From a checkpoint of a small audio frame classifier.
Model: log mel input, arch mobilenet_v2, activation silu, widths [96, 120, 144].
Data: trained on single English nouns, adjectives and verbs, spoken by a formant synthesiser in many voices, 41.9 epochs.
Rows from block 3, named by matrix and row number. Each number is 128 + 32 x the weight over the matrix's rms, rounded and kept within 0 to 255. All counts start at 0. Numbers have three digits each.
# convs2: project pointwise conv (model.blocks.3.convs.2.weight, 120x576x1), inputs 348-463
convs2.4:076146109094164145111144152092123168113132028090144209162044109190140138114130068132182085163121199131137124076095080122092107151129133075122107095134077129151119148139141076161165140135084099145207088146166150117132119092151144143089118156138145138139091119112132142106177133088110139066108168118091095139152072112141157143128062117107160127081115
convs2.5:092199170105082150106142123139188128123076086102128115133127143162091049109141088089154037141153137125137120168098153111070157163163193114096158132150124056154145093072107066141092112116089153069139145153141144163158148080166213102112107178129145123112069144112125153124062134176065133120128147107152125168139115103123147118103147053068080113105109
convs2.6:082097195139087168104139180131148130079157069154102110120158128078136150091152177128150118154131146158101113130118146163188206149123124134150126121157083144150103108110117193112134167121126117131107083108120114152138132120172047169122141127072140132153183127157137160144135147154139101138103138098142122151162073126170168113136135105154131151220167
convs2.7:131149106153118132119135121186119120107166086127120032139107154122141156064110126145081167157118156107064090107187115185153145085084077156162113130142061184171176078135125160079170108110088143172152103102117119121110116135083122162109102098116105103212146132072190128125091096076138080138186093180147086111097084153163084113137121108170136137015207
convs2.8:127153118134132128179141187154097175061098107085134131134201110123079111124137120120102103133127105135132126187133164133156110099130073120075139122200095130151152107092144071137152113131078099149069119110117107132129089182101150127175178145119118118128104156101133148126167111121126142160114140143157149149102100162116170184184180077104176140112105
convs2.9:182153128133160132080091117027118115137103142167119079154068149112168151066122087130130169149130179083120139115111126157121106127092127155147142134138077164157109106107056132146125136136116215144176165139122184133124080084115119149113129204089107112147149127122093105151083117149170133165210117114165130110111096109122130170084072107051117132148171
convs2.10:083071132129210150114084159137082114061110162171104123126148129090121134180111141156068105137114128132165180112109119119122103102104153141099113133087129122127171121174106155145129139157132121130143122136149186206113147119095117111131180162080099104107134133106134144135178111086121119135107113156090108125127148178123098120123088199154163148107111
convs2.11:207178118083142138117140186201104074164114129151126085108159134078156157134124118057090105102119169113168165148095136143101140113127171119152109122100048113103084164147097101125150136116112114158056155123117117132101138152100176147133138104114114099186123111164158200114139112105114125072163108176151101092139137165159108134117152075094195098146093
convs2.12:227123153159112152119153102153181146138177119117126187162230121114161159113101087130192099157155075096172164136151108106112079161161063109141121107140046104151146121161117126106119145123148054117114105157166157168167104148165127161136128133097152163106086152117183121124081151141185101186148129124094102170145151140097136101108129111147098116129109
convs2.13:157133119098142106099125097125085108039153097107138126122163109151163078211140130115119103139116160155117135095110142131112120101080185134110104113034133105108110134120150180126100087153072151124110181163167111087118090079091134169105138151120096078070109102121157104129087103124165146156124099129142120120108145111131100137074134125147014159102141
convs2.14:112138090107134094049137130177146107101174089153136150097155132138062029100122071127145169113117147159115102103144140135175096115155155164121081134165103125080130121115118125138139114110125130079104124113119172094120116163114160095170046107120109137147083110061129090156105119108140184179132101187058114147113175097149145172112107097161051184100128
convs2.15:128083091114155111143110114162112140141126094122172047153091119087120176137143126111108173176133136124112114126113112181174091146118135101119057109153173111098149121112115153177204125123133123084161187145142149094146134154142132100075100093118147080114162127117080126114088147147132085088108169179148161153149134143139170116152111117094110160034073
convs2.16:172127124120153144134154173085121159080115123103130133133148073072151037150153137102124097126112070138115185127117131131133144097128103148141134164125140152133163167085122121101180088100062183181152099125132147078106129099109104117120114097106115106172119113127137145118128124106095108159114109145115142162102119151091122135092133123147100145122093
convs2.17:103120199138125132133128143171179139117107116104121065160117135106078199124095107106128111144135134149139101133129137147132091149165152090100136099117136119089159080129166096125149127097117083134108139094150071139159128117154104119141112128162145117096133120135118117089071155159101137106139150147112092059115080146142108114106112124114141118139108
convs2.18:123143117069176140151127092133157133124058133129142124100194121147170147122181130113149120150120132112157153093099163118163127137160135122115127111156099098133159152178142153054148154140160118151145049087116081161123100163136112131149149165149143065113101112091086180103107150160149065172181133154171128191146175081144167162110159107124102126110084
convs2.19:125178140151066105111094141142134098107175140127118142130068165070147183137133140132150140179145122136140137189095132131168117151107126150122087130129155154143134194131111109133143128192163084095145097080127127173151114094153152157133085093119136176154133155162143128103088144139153145142132146175073105076149154205112093161163150134136154110110108
convs2.20:108161049093126166161127112196089165077120166173167119110135112098076168152086087156113092116118169176119118125159128115128072134101078140111139118149147115114091128100120134122109096129081128101111149127113111138130075058131198060142078119138140087155163106082088116121128133219130138131137108135080160110166151180120133117097137159132146107128188
convs2.21:148185109132104146071144064107113138074126168139088153169006076141116066093113156150152149093103126113128134154147090100111128121153149100136129105051111100184197140067087136125172147134187207168128141150110107141114100147118184113135164133128116141108113100114155145107140125132122032089149122141136168125122133095145157117085121105148103134060173
convs2.22:147107156108182162135148166104145114035198162143093135148122108147135200169080164130129075121105108130135139150117156199052138111133105102126113103108112146161079110157150154150242142095102125102177118157116115172107122100123041126116149141158120138064128118041157175091087109101163110122136136129188117108124169108133125149103072179095114102153129
convs2.23:128151127102098109064118142080143193111073173133120136139112139102130102053140112143129170142125128088171096159129091180143137127146123120147102104154155130128172094121148104076156115140085086106138115109148153117142106115138107159139097078144126123140162105105111169135057136134130121095125105137095102094152173123135133116178122128142171097113085
convs2.24:104049144108226190146141090103091147129098165138152088141103134110100156110146140151178140150122111109136111112082164125129103146182132137154188131104144161092130150144145083132067136155154127150117129087136129158145170194146189178107116141118146058148132128086114135163112142105094101144087133105175073091145093094106139141094166122153133123080070
convs2.25:180102102156183167069147164133105091131085145135151210132145113137174118147129130132112119118126111134077183093117129110135195174092123096120098132152157127172170043162116146155092132118190158120145132124143145164127144119175192172086081148166167188111163107135168157133016147075081124161141157138110114099163166106175162172138159179071149123098123
convs2.26:114128092157168184148181109129158165124124085149119172138143136174092162139141140144136134134139117163086172048160131115165114147111058079134185099119142147069119085078166080138189132131106146082129138100141128152130143122134163098101154141115127135050114107117140138101062142106137071182077174144071182093148121145132158081131156116134113104119161
convs2.27:181063131157088110155150169163128115163114140161104175146162089137124099147141113090153165121144088137161067145144149129097198158120123086141150085115204166140118215141119136113054126125098129175149181096123147137128194180140137134096142088168153105109145122106135104118102142130155117095103135119109117099123156102116155131071118150124123090109074
convs2.28:148119146183104136153137233160096127157089195121129164136116108108101166117108122162111133134123097108068056137096111178095106130156095170165132161161093155125133148186105169112185115129079177112133132130168133158124114117128154161131142157117133124088108133116072185148168126125116133111103105153153068090115218138165082191149124109076139131160155
convs2.29:223127125075113149145142125098120131076136113156103129110076129109140147063119151106137134129131121137176125107122112134092152085120141164158139169121147147147089094185135153153047147119116115145128123131111121136112094103099181167125161112116105137168155144036122164155088129100126075111116090186132165136086031088124164123163095174121101142131127
convs2.30:160134153091108128127127126117093126129130127173135123117129173127159232123156131127159121150147148143094170140122139115093179169097119144125139128107068121140168086108098105113131149108162131095123160153137163091159118178178157138134126107113158102082176135159171156158084164130109159152130136132097048136169120120167165127103126078129095125041084
convs2.31:081111102126134130164136076114094130160106142118099071167116143162161129116134127182157172179129154123142105074108145093161144156156203111178141108138025156117115102173118163097149150114136164093124116157120119072138159167143084132134194141156144089083154123145145131149125140101195145112128140123104121117159043131146157136115140097126141137154116
convs2.32:122153109116145127191110118171160163166085152105147084132060144154116137104111093134153131157136148116091125121135121096124122110195144173133118177139116149133174140129108119111156089137157094110131117137143121097137166167100074140148150091164112195210114146108112148108046107120076180127128086119143168157129148120125094164133099124082171080135083
convs2.33:145162124183168189138111136119155133152080105124129134108160171132168201187183145135154136082133129143182164170112137117124114123149177172134160146108193159124176123094172097139140144092137151127129127115097191119131159129118090118118094150134125078176150143136086153152110121071109087204156130189131086153105125130143125120085129084133102181102152
convs2.34:129122151146136102175147146164158138099227122119132174139165120150138180074105154090133124113128134131104114114098161154138166149122113141170139131153179173156119170101104134120197135169133166144115159071123175164125137155139129122184107121113140136193155127121193149156124146125143181145122137167152190170153126128156181129153162150125137136157060
convs2.35:147109128095166153123101165124108161124160138105117115110074184105171149094109100127197163136112106104181127141119069169112155115143133158161200135108076115110153113157130121155088148112177178192146101122157098107143146121119092150098104129054135143182163125130103106153191124129105156020093122097128137166126108157169146149138148116114068112146030
convs2.36:155116150140140142094148205131148115115105124122094143091187155163064153084137113117112105096131121096081166100137053160077155149112133072141087107108139163155111074060171128076171141144095148108163093139162178125146140121163162097122136108093150124118131131111216119085111160099119116102132139131112083086156188152136066143088103075139105113126141
convs2.37:107090143107173145096139172102116125100152120085131116106100043143139089152107181145129157135134156151159206092111098149098163093138116134111132139115154130092137127103169157113094135109185105210130085138175141169120181076090074152113145115119110081094148147153135155114170117143138093036105064114157146173120148069152130143180090162071092114106127
convs2.38:150161103129171117092129088098142073126142063141131159081100093137166079156131172084122190183143154140092110107152142106146100158121130117101110133136132130192157156090112137111243128149131151137136126171131082090137178099152149109152119122154151102106116122134109121151134155126104066116070155127181183161144084170141147119139123209156157146139107
convs2.39:090092187113142127160065129166108122103113138175116115116090159159142137114102108106110157113125155123140151168117150088119124109125097161195008159124151126162141075145106169146098103150104123088089161175134141197136167131102127152163132185135100137121143131103064131135188116119150119147084095090132133117087177142115129106081122098165120126146107
convs2.40:095139145118146128146085143133110140103143159094088138134184121125118156133155155116113133147154157147157168136124119108151138146153134111127124112088167141209186134209111153100210160210129152142089122105126072104138134171148147110158103145132130075142179130134135120114204136078168178136144138119092112132121104139126122114186153121113029129105062
convs2.41:102119111133148129106119225154101078148162163128094088132111124122165120151164157160068174163113157151109084114118116178217142090134176161122113127107175138136137145090087117148134113155124152111102105145097141179102098087083121186141104146128095097107127118050122143143155106161118063115121111067084111133109187154120161111148143133176165146106153
convs2.42:101086123177112164108175136122166171102081129094183082093127121144191166144130121118121125112130159088128107092132091074112184122102132085147108103098115131148140133143181136150131139123118148176145142097116165083123134151123054154182155145066112076165089104083096097122131119120100087113109116138075117162125125141156132140139081094143161092088203
convs2.43:183097115194103109227085171124106157110171133109112163097167195149079107150136144125094140100128078065167112120108117165095044133081149098101129126116112106154084120139095123133071155134188169110133101143179106177125093145129080051143148177099124088080174126093090141083139120129105081171130103153184150109134200104099169119158129107145102117165155
convs2.44:132118147143147085160117175163114135135212129154124113142051148152136180131154149164163118068123109148120178134109124132052125099137183147124158134149173155120107123070133135076192104145125134121092138125152105146128146109107169094119145213120110095116161143095170148161138116111155089141130108133142110096105138100145125109160153148141175126140065
convs2.45:122130139151140144135144118117099126102139107112133108127140138144122145129135130115125157079114143142126128124146131097152124090113160135107105139145072140115127098114136115150141104093129099115131163087120102084105171121075187150150114156111091122098087118125096105089098107112163177168141110162129072095077116079110115097110136104110198139127086
convs2.46:077138092136135138197089104107168106044156108129132111136126120137118172127120120134180132178131165195095124142159184070095126162136137113165118121161211130067169106132158086080222147088152149078107100164134109085121141095157110160129089156097142087111116138110105076101119140144118092152190162178141087135155087123155095140129132011107180120193164
convs2.47:106127112084089063103102115121142110143165190110137084150091178098135133067116148148146124127136130129090140150119093112187144125099139172165128153132150123089060137130089133112061102121183136106132125163145169164146074160118107149146149096153113107178167126101094117145086129141146174098128100125011152126102170089132147073150102149203129135120057
convs2.48:177075158208164096133161102136190129109109154104129134137155098164067144139163122106088146174121148133128153149114210129102091100119123173145107137184149151162144158195139181130127112109132060123133107104132230122123115094102160210131113150155117074108197131155118149162090121141137102183080117130138197154128106136096127112154169135104154114093140
convs2.49:128123168111106148127142145139125137128164175138113120153143102167117185158174176141134150145158139161111173087125109124092146158125203099132110132089185132131126166100146100108129100079121118176120121081110071170149117184151167136140115120140164048146115125173216150133150158136129051131176156153081099100140176113115124138143110131162165160146121
convs2.50:077082069079150192208123130090146095125148140154137094182072158135148135140094107127121154149109143116125095170062135137117098098127129077106145130072224138114113136037104109152165111148086103077164118167098057087120167115090132090072148152115103201073162107051096193128126101120151125077139099129140132131111210125093213136092064064143187125160040
convs2.51:091145121185221205104137132124147138064138096129127136147111138120172117128113096150126097175135133093075095136149114118111156173114167119109133123151107135096080158167125129110150136102140085104127183089134091032125094182176152136082104095163148156037156143121114112119077146117131146155083186107185089125174110125151094117147150236096192083119158
convs2.52:130104161136115094157158128132115139111165157094153108126162147124140123119102148152126107108100120124098142142193108125077141101085192158146131141146080096151093150145067134090122124142177119180128088109146051132114140094094162146136109117072107168119073116116132121146176106151111183121120111103064175202100135120098054107104153152115108133184168
convs2.53:093153141073118078176132117197096122094063170161113147139187112139129102150109100160113159133114143138132126101111148122164081108159133149128136153143123151040098154115139130140255097129083130094163172137130125155101102138110135113177127182110111162079132137152074110129080119167091144111142124115196171179123180117064124134137147147132161122148081
convs2.54:189085191203139071143087142160152143068147113161140105139145109133111112196125148126115149133136156102139077132103157076166079106125113167141103155185126174187082178141114164120134122100143135115165210155127212088129141147115194141154159139110103142071143147140195080139095117142129158167125127140161144121093183162115115131149140088143180102120153
convs2.55:144104177165177122128126130152129123157086106112099101122163143108169024077127126127154078119148168167142157109084223158137147144097195097144064140154106145164138100112154123063113147124160228129110149173107154141156152097152180142107110068148158163233131146146193115121193142079106140193139151191124127128152111151115106107141119120142158167165105
convs2.56:102102113111076123135132015180147123119132113149133147141151144138122106093124143099085094066137088110098113108121135092031112092090123108120129109146163105108140119186152137164153157128108085112148163144094179102137112081108122149102069100123113169144148140121094070107138119097147135096123100134110158096107038151121185092143144066179125097104078
convs2.57:111136088078100136161172130078131146153101130129161174152211161118091058105138101083110135142124090093162105159138111112099161157054095103064180111110026123072099066173146172155134136114077177123085166135098054087129084083149130197102120117155151108120119120113146133098077143124135144154176182154067123142167083116146104122124181080114129138168164
convs2.58:131163096151155098181104113204158081123113149178116141139150147135114201110152135078129158106137114131144091145126104180161161144138121106163146142097174116107108166156107139137083125109101135114111083151096105169139114128130142105122156077177126179128085140072120163096165120148160182175170145102073096146148122152139153155129146156095209098219125
convs2.59:117080132172184119085163174135114118177170126105130172120052154092112108102163132125179119132120144137079140122158074138114112118157103147116164150138168164156158103148130128115151125100124175128115067072124120128133096118112099150160083151122131102145098130178130084163147127144113059159145082172131172130139109123149104124139102132106135133139204
convs2.60:114098140139121128165113196083117117166154157163152145167095136109153135144130126114102098128125149107080115160117142167184097133093148100108079115126081108131103147146147091109154129155177076122159113113078159135110057167132146116099125146106123117138094128150139182113110117186135150171081155144152177117120180134089127136093096108176140144163103
convs2.61:162087168116132109125107102094138144125162073109147091104082106140084132181141123152143166153113142157121111187200146190126127111113156150131101166126118091136158129082109154105013110130142039127106131088134133124099126185099092087127170100093122106077093135209150123158054116173173098147099133140136122107116096189103132106109082077163108128138178
convs2.62:126142127153162126140082094130085106143157105148132115116099093100153181123102119154115145119130122117104134096172123057163147121172098129099131152157102114114135117075125076109132114193130130095137165095140182052128127122125151096142149155105130108145080117100178075137119117103021078150137138126157168129133115148091106138166115058191117158127111
convs2.63:097113094137188135146154120114079123177132128149130147124150166159121224044137146137131117160108108127092194103113119153130156096121139138146098137102083115172097104084118080076175124109102178081151107142117164130087154125108110142102102113120112139124101124140101140107191098137111159086115110172183185131096150116140119138150120149096140117150125
convs2.64:139111122184130091181098102161124124145119141127161113133121096134100077182136153151169121179134130101122104131132160112135103173102154104138111114141091106065109132108148105115107152121075047137105140114140163121143211166175127105209088129118163084160120142116179103129202149150141127145153170130098179124164107115108086155145125132094179088101154
convs2.65:178109132136208091116148116132115106154149114125098185143171112119116102126130114117141153167145154094096120156166145120091134167087139123109079105143151129136105119228124173079134156128095164203143097142120072137157114124158160136161168166159153099118142151172110114133074149193190121148121156144151173155147147137091114145179183137147116080118182
convs2.66:034180089110127143135134089149115147119092113131160120119105101123144157164131074126157138136110205150109131115149146152096150117124077159148106153120078140017123156177112152133063150116125088124129166146153139119115106133110100092098145037139123120096083152174091184145128127170168190146113121144115164131119172155172173090144113165062110168065149
convs2.67:172071106114111146115171127191168140103088123092141092097166103113116150164101145114113113126128151178144153140087154112124131105158085110148164139191199155177165155151132165141147145092141159109078138142156123073126114098102150139113096116104111128136115129127171144140101107145167148109156109109151149090109124117111099111103131160087110096116077
convs2.68:120141144100199150098115118168159136118136183149121207097068117132121140162185095169112185147093102136130175161117141131124118111122156174132144158044140132132111141178109118152135119111096094147128143097156044158083142042114076135164109135123115090096068111117133138158139131084111161163128101139084176128130095138114124079155072158064214105116083
convs2.69:183124140169126095168121189161103120107075115140155104134092176164167140075149128140161122130116116125093144090139148081086096079159157125121168143127135121129063167164098209137199131123165072148134124110190135111136166094090120172125110103118085106113136116224160090115061102121160198150114091137153161170113154116137124129149160125162103120134141
convs2.70:209172094130113135164104146082080152128099127113107120153143136126082194198111120121116124099122083157116126117150145176166102138170133071132111083058179071147149115154132150118099125131091183091090129134135112125142154186140035117098180175123146085075098128082120100140120131127162038139146149131124153125168195097106041127119105107126127131183159
convs2.71:149151126135147126127177148109129089122121084129155198123166111122114076187121110110130129132138154161069165136137165109134102162162171109148190110128196113108115152063160101093145137103171121104175148139170154112148085134166197137129125111092145147177099116141093126090230159130075138142136137152176205128150142174184110099144156167127198141146161
convs2.72:145159141126111129123109149162109144051154148141134130126175114107118133147147150109149161174149160096116147119130119149164121143169142107145177120175159140115116142129078104128110130179096080175124162098158107158146140113150074163104134130125142068054094149170150156118154138074165146082083143139180121111147084145123202110151144132184179135164136
convs2.73:132172108148199125166138126155134071135117155123144072095048118089166116059130144127041132111138175123080138121153147171091096104097135109088124115159065144145128112060099076113079113103132120176144148144138095160124138099101095094103123110119117133172110131142109147125111116149124153088099098128121058163111230136084144172125106149138220132136127
convs2.74:143110137173184110120123139132087080106184141167114102153084121141106068046127105130158139181133105120108139139156120120122121137125141122153164133110119162128089125072159125178080121105120139176106175114125157127140154105152129104118093174091127056163138117153074121122182152110126061160136124128087128184117102107132185132119170137056177137092152
convs2.75:177144067124144157147115152167167097138090117157110078139042146137166192117110152130157089120114063112128164161143140099161094131101103117097140097156095081144037101182119049151068177099181118058162142089132126184128074188127145108157124113116126108093051132149117079128073120067089173140095140131148136063103146103136141177153119082100176137129140
convs2.76:138128180080075158070111157138151125039235137123160131104090094125122068103147127133096092103139097136111154162120056137112120156143114144122097147095094164102108133203157116105047095134128167153158072121096102116127081151149157130116121198146139105207070147116148136115201133172110159071131176124108185098122117163091144138136123114200131123062103
convs2.77:106109160199063121113139149195129144153117115100154156106129163128109156122155097131159124105127140123104148126114074163095155120144158084107159119188096144141134099127136102095109130131146131137116104101110192066130083155108179155126084153140116106022082128205114121117205142111105166098125107124135069119127149118132156103202186022224160115165152
convs2.78:128122134128089088148180147173134161175084103114123171145196105132166173146129122112109160061113130147143099137146198099181154089198136141143106168119130131083161150140170106159115125122143107158156107122156110081108162127095136170167100106109110176147056121151076126154111123177090090174146085151081155172103053135122146123119157141088145132106125
convs2.79:118140156202164178138129138139138122073086145122157171131192122134133185148127123122126145102141112121122108102164147109097134115044161104105100136065144125098106120089132112094130101135123113120142087129152199135161118107118135145132156103117116065100127130082108139123116107150131109147106114121125140120112098117130131076082099150080161124144190
convs2.80:085123162081104145143125106093104158177171138153119093184070125134158171085155137140192128149131131145201097127093159166062114145125153134135184152145141170125133111190121093155173146101131155158090173111119086104156061105135162144112186158172147124182109138194161157111138138148124082127158148106075176137158084156082153119112095117131088157112118
convs2.81:122106125153197121121126110099127108116159159144122106157187083130143089160179124133146088132129080115138158111100159119104105158146077125117175104085106118072135180135111121132113119138094132185133134138109155117154074124161022109132149059116154167177111123071101096128172160165118145149133165129156179128150104085140137136111106098152219141166116
convs2.82:085118144146121131123151165106157146145081111113156141108088102148160097115178143146128118087100111115153167094165126066140107134093136169173147165102103172105105087140124145118145139090105111184152146122131134135101161128134115105108137119112135132123172110122179087146118129120120160147114138141118140146137070076169181135131164107098023131105148
convs2.83:185149132110123138180108117123144119187080101117144088137050134153137090096099121158121122140111115096098138117095109141165111104146083126111081114127080114097126147119135123088060131099112086099153122130114042093112123153107158073075133193134116062103101102181113115117055120142107143135088111071183114116116113111065170115168146125101092124160121
convs2.84:148142111081124141108170136127117172154008164153171140166094086115094086111141091185151121116144179126130156088107098129130082152107157065142064081066128138064110134121128120103084157111058092115123113111117096098164139126146064156084139137131129179021143118072116126096099138136148109102190136118122150129126147155110109134065138100119076097105078
convs2.85:149197130155107090080139147124121134113173134153128142112076154145119186107148144167068137089131163084147118135145091107115173132109133143143059151079140156128156139163130131110096136132159125091188224159148115157127176141150148087109155187174134129037107134098192131133114135104160163072146128159145111122133095131172141159122128115218155099202148
convs2.86:118100108122104103163104178088131169163089170136109112133157086107152137156151086146129138158120094188136141098115155130109157152122130149136146131141201152149109110033151097161159167129138176122088121082109177132131097126136128108123133162176133130181123138121115173137173128136116061110108152150094126143148145098155133100090139146165101121160137
convs2.87:140128142107126122072161130100117129105160129118095066107137087117143110060109151160144099114120146060104163129116115107091099138166133074109170124113048125147082109189131130159104138109161162108173159126149076113135174121130133118132130191160129080185075116064143127110045123113111104150138135165068149150133117183131154157119110137155108140112089
convs2.88:178065133113122092124158156148134089127143106086151010106064140095115050079137157186139131114127112125154161120097156135143125123123139096115084108131144103197131149105098123128165120106059180174154114126121103102124168051129162090153107091148132121115106116106122139136142136144164075132118098144066149178139146091138123085098138152162155184145089
convs2.89:113086123116125087103123106153140117054133144119116137139137106146101087188188144153135129161134204130140111159186109149078151159129126132138151128151149118128133223178088133181111144119176097134108080088117105130150094106155050127174147134129150160092132126155224107137220154095122160139109126112150131113150149172113153168153144175118178093181172
convs2.90:184060106136153127139154077115151141203156093126096185108162117141098124153181135105068161128116123184141126147146148112123085107128124188131104157109091141155143099132112155149123130098106055106116099088143144168128175158103098079091132102123100181063132123096113111127094116171131122158124087107062082063108108162071162151098160082070102141104172
convs2.91:123136152128143179140129102128158141089154126102152140113140074137161093097091138184175072109123127111110132088143111123090140135123173120185121165150107123133149090111109135079134106139132104156178100125108102173120141144137140152156155098116139089139135130142171090136122128133139146070126158087150129147125161088152084101134125159159089094155154
convs2.92:091061110125147116168151109118100179170164159109156145113213140150110140139074112101119131159134150087178081154165117096055128130129120167135074169175101144100158070157100164183019102146114162125101127165149109114129186129135090125132110115100135119196129125102105068159085128123148081122104118111154145125135145106131151138144136087177123144104113
convs2.93:137174085143100130141131154129149149143103129123116126111045172124149096105108136126113114130129140099111151120119150091153192148169155149148165130134132177097112140069090078098139165163102214154133164141152176092151143116143171099102121153167144157136172151080162154145093142155094109123087156134091181255158123183124127110188103143186138175181144
convs2.94:080124118104127117174158156092116136155198090117102126106160151135132155090092118150145144184149126100095138164093171204151114135181164108132117117108097129104082132140145149114090143125160147100074157140072107179144095131142188095121130172129145193059093134155064124159078140158118123166181135134092127080123171130161151116087135156123167122122118
convs2.95:171130092095141094133140174126127110166125147136156169126161086106100090135080195110148151146114140150100120160157105057144083146109113157152115160137064168165145115098139140134187130125091162136160089125216108142147142119144171158123085150114133122160193116118137165147177137078121086158156138142108145127150143136175106163091157125096200132139145
convs2.96:096107184183128092118137039184147133047169169135128131097255135126166094128133136120093096058131065093105147134126116124138118136126063119113123136124136113083145160090116170126176095127170095153114094129108173123131102065130037077101132110147137162068120120145138127135163119111057190152103107099124118107127129142142120117109123143130104090054171
convs2.97:150097115150127103124132221162171132130121097145143131132196165117150170157092129133143176145094111139157169109128094151157094124138161120121152156124111127149144111166099124153140132138155139123127209147144117107134103162118068183128107116079131183211178122183117169131120124160166123120103139125224113161149206104143167142107154075152093175064162
convs2.98:097146130113131158152135099129136123145220105115124084101123136151133200170112126172147111112103108139126131080106163097175105099137135121119071137079173136115104120145124106115180119144131160131165071158102101106114134124115090086130165113111129116117106099169059116126145124092119167116137079129131049102114089102132124104122084117150131104166081
convs2.99:189093056091110139114164139185105126147084044123122149157056114103157179200090111108146131115144066135151163116137161110149089153062054099112117115190120137186133108203158156182154137106152129120149077106147136055138151105155146142140166151080154062145082120076085123111125149111176188084176158142124128125133083036106157153151079089072157165170080
convs2.100:137085125127228159143126122116091108148124192090126118130144179118088170082175132124114155173137072081096190122164154171134129110150108137135054150128148154100163117123127130141060129136160125132143079160072157131135164133111104121085149171100123140152156130073117117161101112147175101165141108086155093109130155132112135131111108083160114106145106
convs2.101:057124152190158102157127094127164088142020109116124116099087133105116173149154123133155151155116072131142112180161107135087155112155140158116119136093125105084139164080084092073177143171105117123126125138094142100111152033123084105129126082088130124172103134120111137149133122100155155140135112126108106126108126115107091134148138133144120127051150
convs2.102:101131171168024124135077126054102140143161182119117057171069142121077086095121138160086094098101134131129135181090139196126145107130099177124138170174115127149162125090040142137158127138118101167120175139168184150099111125102121168126123188131112098195125115112160118161149106147108086157130138085114102119109130150128096104109127147183096141182111
convs2.103:116117134109151110104126103159121145185168133124101141121083114137126056182161150139150180142120077172118149180134131066119093120117095179133106147151107145163165122125116074156186164116178140123133077154135181126133173085138161118129102123099131174102107135178079118181141133151114145138158134181123148118124081113129082149132105181094168164126126
convs2.104:172077127135155142104163176173111103138059211108154158132135109134132129058139080135135163181150151086090123077094094115153135130119164168163163165068122090056176167132130120142214165087139100126084078146143153132138058084117095144121117106164115119074117176151117170155109109178144086104175128157094112139093183134140172107158127166162153147083082
convs2.105:197122155069087149121144155123170157158055179114115144111104104168100073072092104134092191159128072086155115142146111144126133145138105165127118124131114146105107140124160177142158149127130077113165155126187116212140128138146125194126128091142142147113097130179174099155080140150108143108085138076189174135156174127140201112088100168112076146117104
convs2.106:113059095082161145140104080166112093115063132096146108142048153102154119120081141108098110155148115121184092122096133092073101149168104104088196101162072137152164092136143142122082132130123103109076165143145054140136105092141098118154023139166137152123105126047158132126165150072094156115117152072120114113133095155178146134187176146157114105126117
convs2.107:092113101176100137166084114130127117175094161124127104132109107132164026055157089134148065124125154141126103113139128149149120113191141092127126100120126126156119095129091172102112131119091108127132148106097135110106083214118130140119135157137120124183118118096125151092197120110175159137170131089107180128133061084151169090112113101151160118130160
convs2.108:116153145157041092114106176125070198118101129090127076105062120108150145158144146204094104104151048095116116143090158141105120125135050171130159174086152092137130126106171130141144133129126154125158097169153061112136078132126158182151097114120138089177159161147123182134108138028118114152108124121214113160132166084202146117124112091136122142147126
convs2.109:138138080204134135094122178168106141139114125145133093100067093095170084136080159196131100106133153133113119088163152153066147121099067102101102095179096105202092134140116121141159130096073094117135112133128159163118146138115223148146145102129114168139113118114109115085106114092105191176167121120175129153099126131157096160164130178113125124023133
convs2.110:147116111114092099127094113100122134128069112102165159138136120090127135152114151099125168087103112103174081181163156146084128115191111145112130150165111110131159127145122144178158096135068049071116129102087195113115175111099092128169144172118103077074108113146186103180116111129156116142143109115110110110106070199111143135128165158184139170189152
convs2.111:109113165111155165102147166207103127097184133120132138080080099145121099067132107129152138115138130166168120123140130141140080166119123114127129121061091112065107138143155154185135150114177128141105145114075107135124129073173097083139152151155168091110155121110124138103108150101138143132088155162166133158141129114138117108129146130134068134106093
convs2.112:104072128071159218134139121180176098129102105177153139123204137187078090111114129106169132103120165169064180139099072131103146109106110138121159151134141127112078105087134105117065145103112171125090188128129122110111167147097101109116132166106112165125123136086119124158094102097128090134156127130205105135086090142163119119076117095142160128214071
convs2.113:101083122149146177164155072192168081143120061125106093098154109152105131105181144134126077107113124073163173142090163120101133096061132136167121131144126093116139137114133122120112133111081056141147072105126122083119145190098069136083094126125101137131126113093179163114054106105140110175079082149104074188074080156163081092104132131138120131172145
convs2.114:166101110121108153085119156150149092116092121100121141129136149165103101067143107113103133101137158140166125151141129142135085095133119103102115107194082098138120106127126107120147158168137153143081137085106104104124089128102123104144125115112117136132127131121064132106145120135138063160108114112166116138112151093093106151141183156101171109153125
convs2.115:115068153114158098120086090154089108177185149150108108086033160111131130101103109104123138111126104079147153131133108099139134135083123159111097156072138127096091079139109135111153118163173089103180098105135095077132153132142136126147183099133154144057174150137091114140044143128160077163142122136102121145114101089155147111121083150143145121107108
convs2.116:184121208132136112113123157149134104029145172102147105091099214141049154104092126123156147118129127077164145145131074130128134140115123126108150141171072115090149087162161135173167146162129142092165075183170080143109120145142111176112116111153138174027133127114197165146112143065178071099098143095131103105118103071159114120135095097200137140171150
convs2.117:087136122151187077115132161185181100128127098158143112128179127162157160150077111151125128089125122099157118141127094108169132106126127179080103172111138151056125160139080168152026141154156189127071134167126168133134150179115121096119133115101119087090159121149116150147171131161130201095125109094142183180120155148141140130141095081116124146137086
convs2.118:063145121207113113184097127132134097190174120139106120087133167093147195111129105124167096136151155092153150187103178153100081136099083086114096125078100119061134146180178137134194134121053124127104117116154132108132113111130148075127154116148142095156134135081104136119104139165123137152133115133055148208149122178115174116111136097136158186167100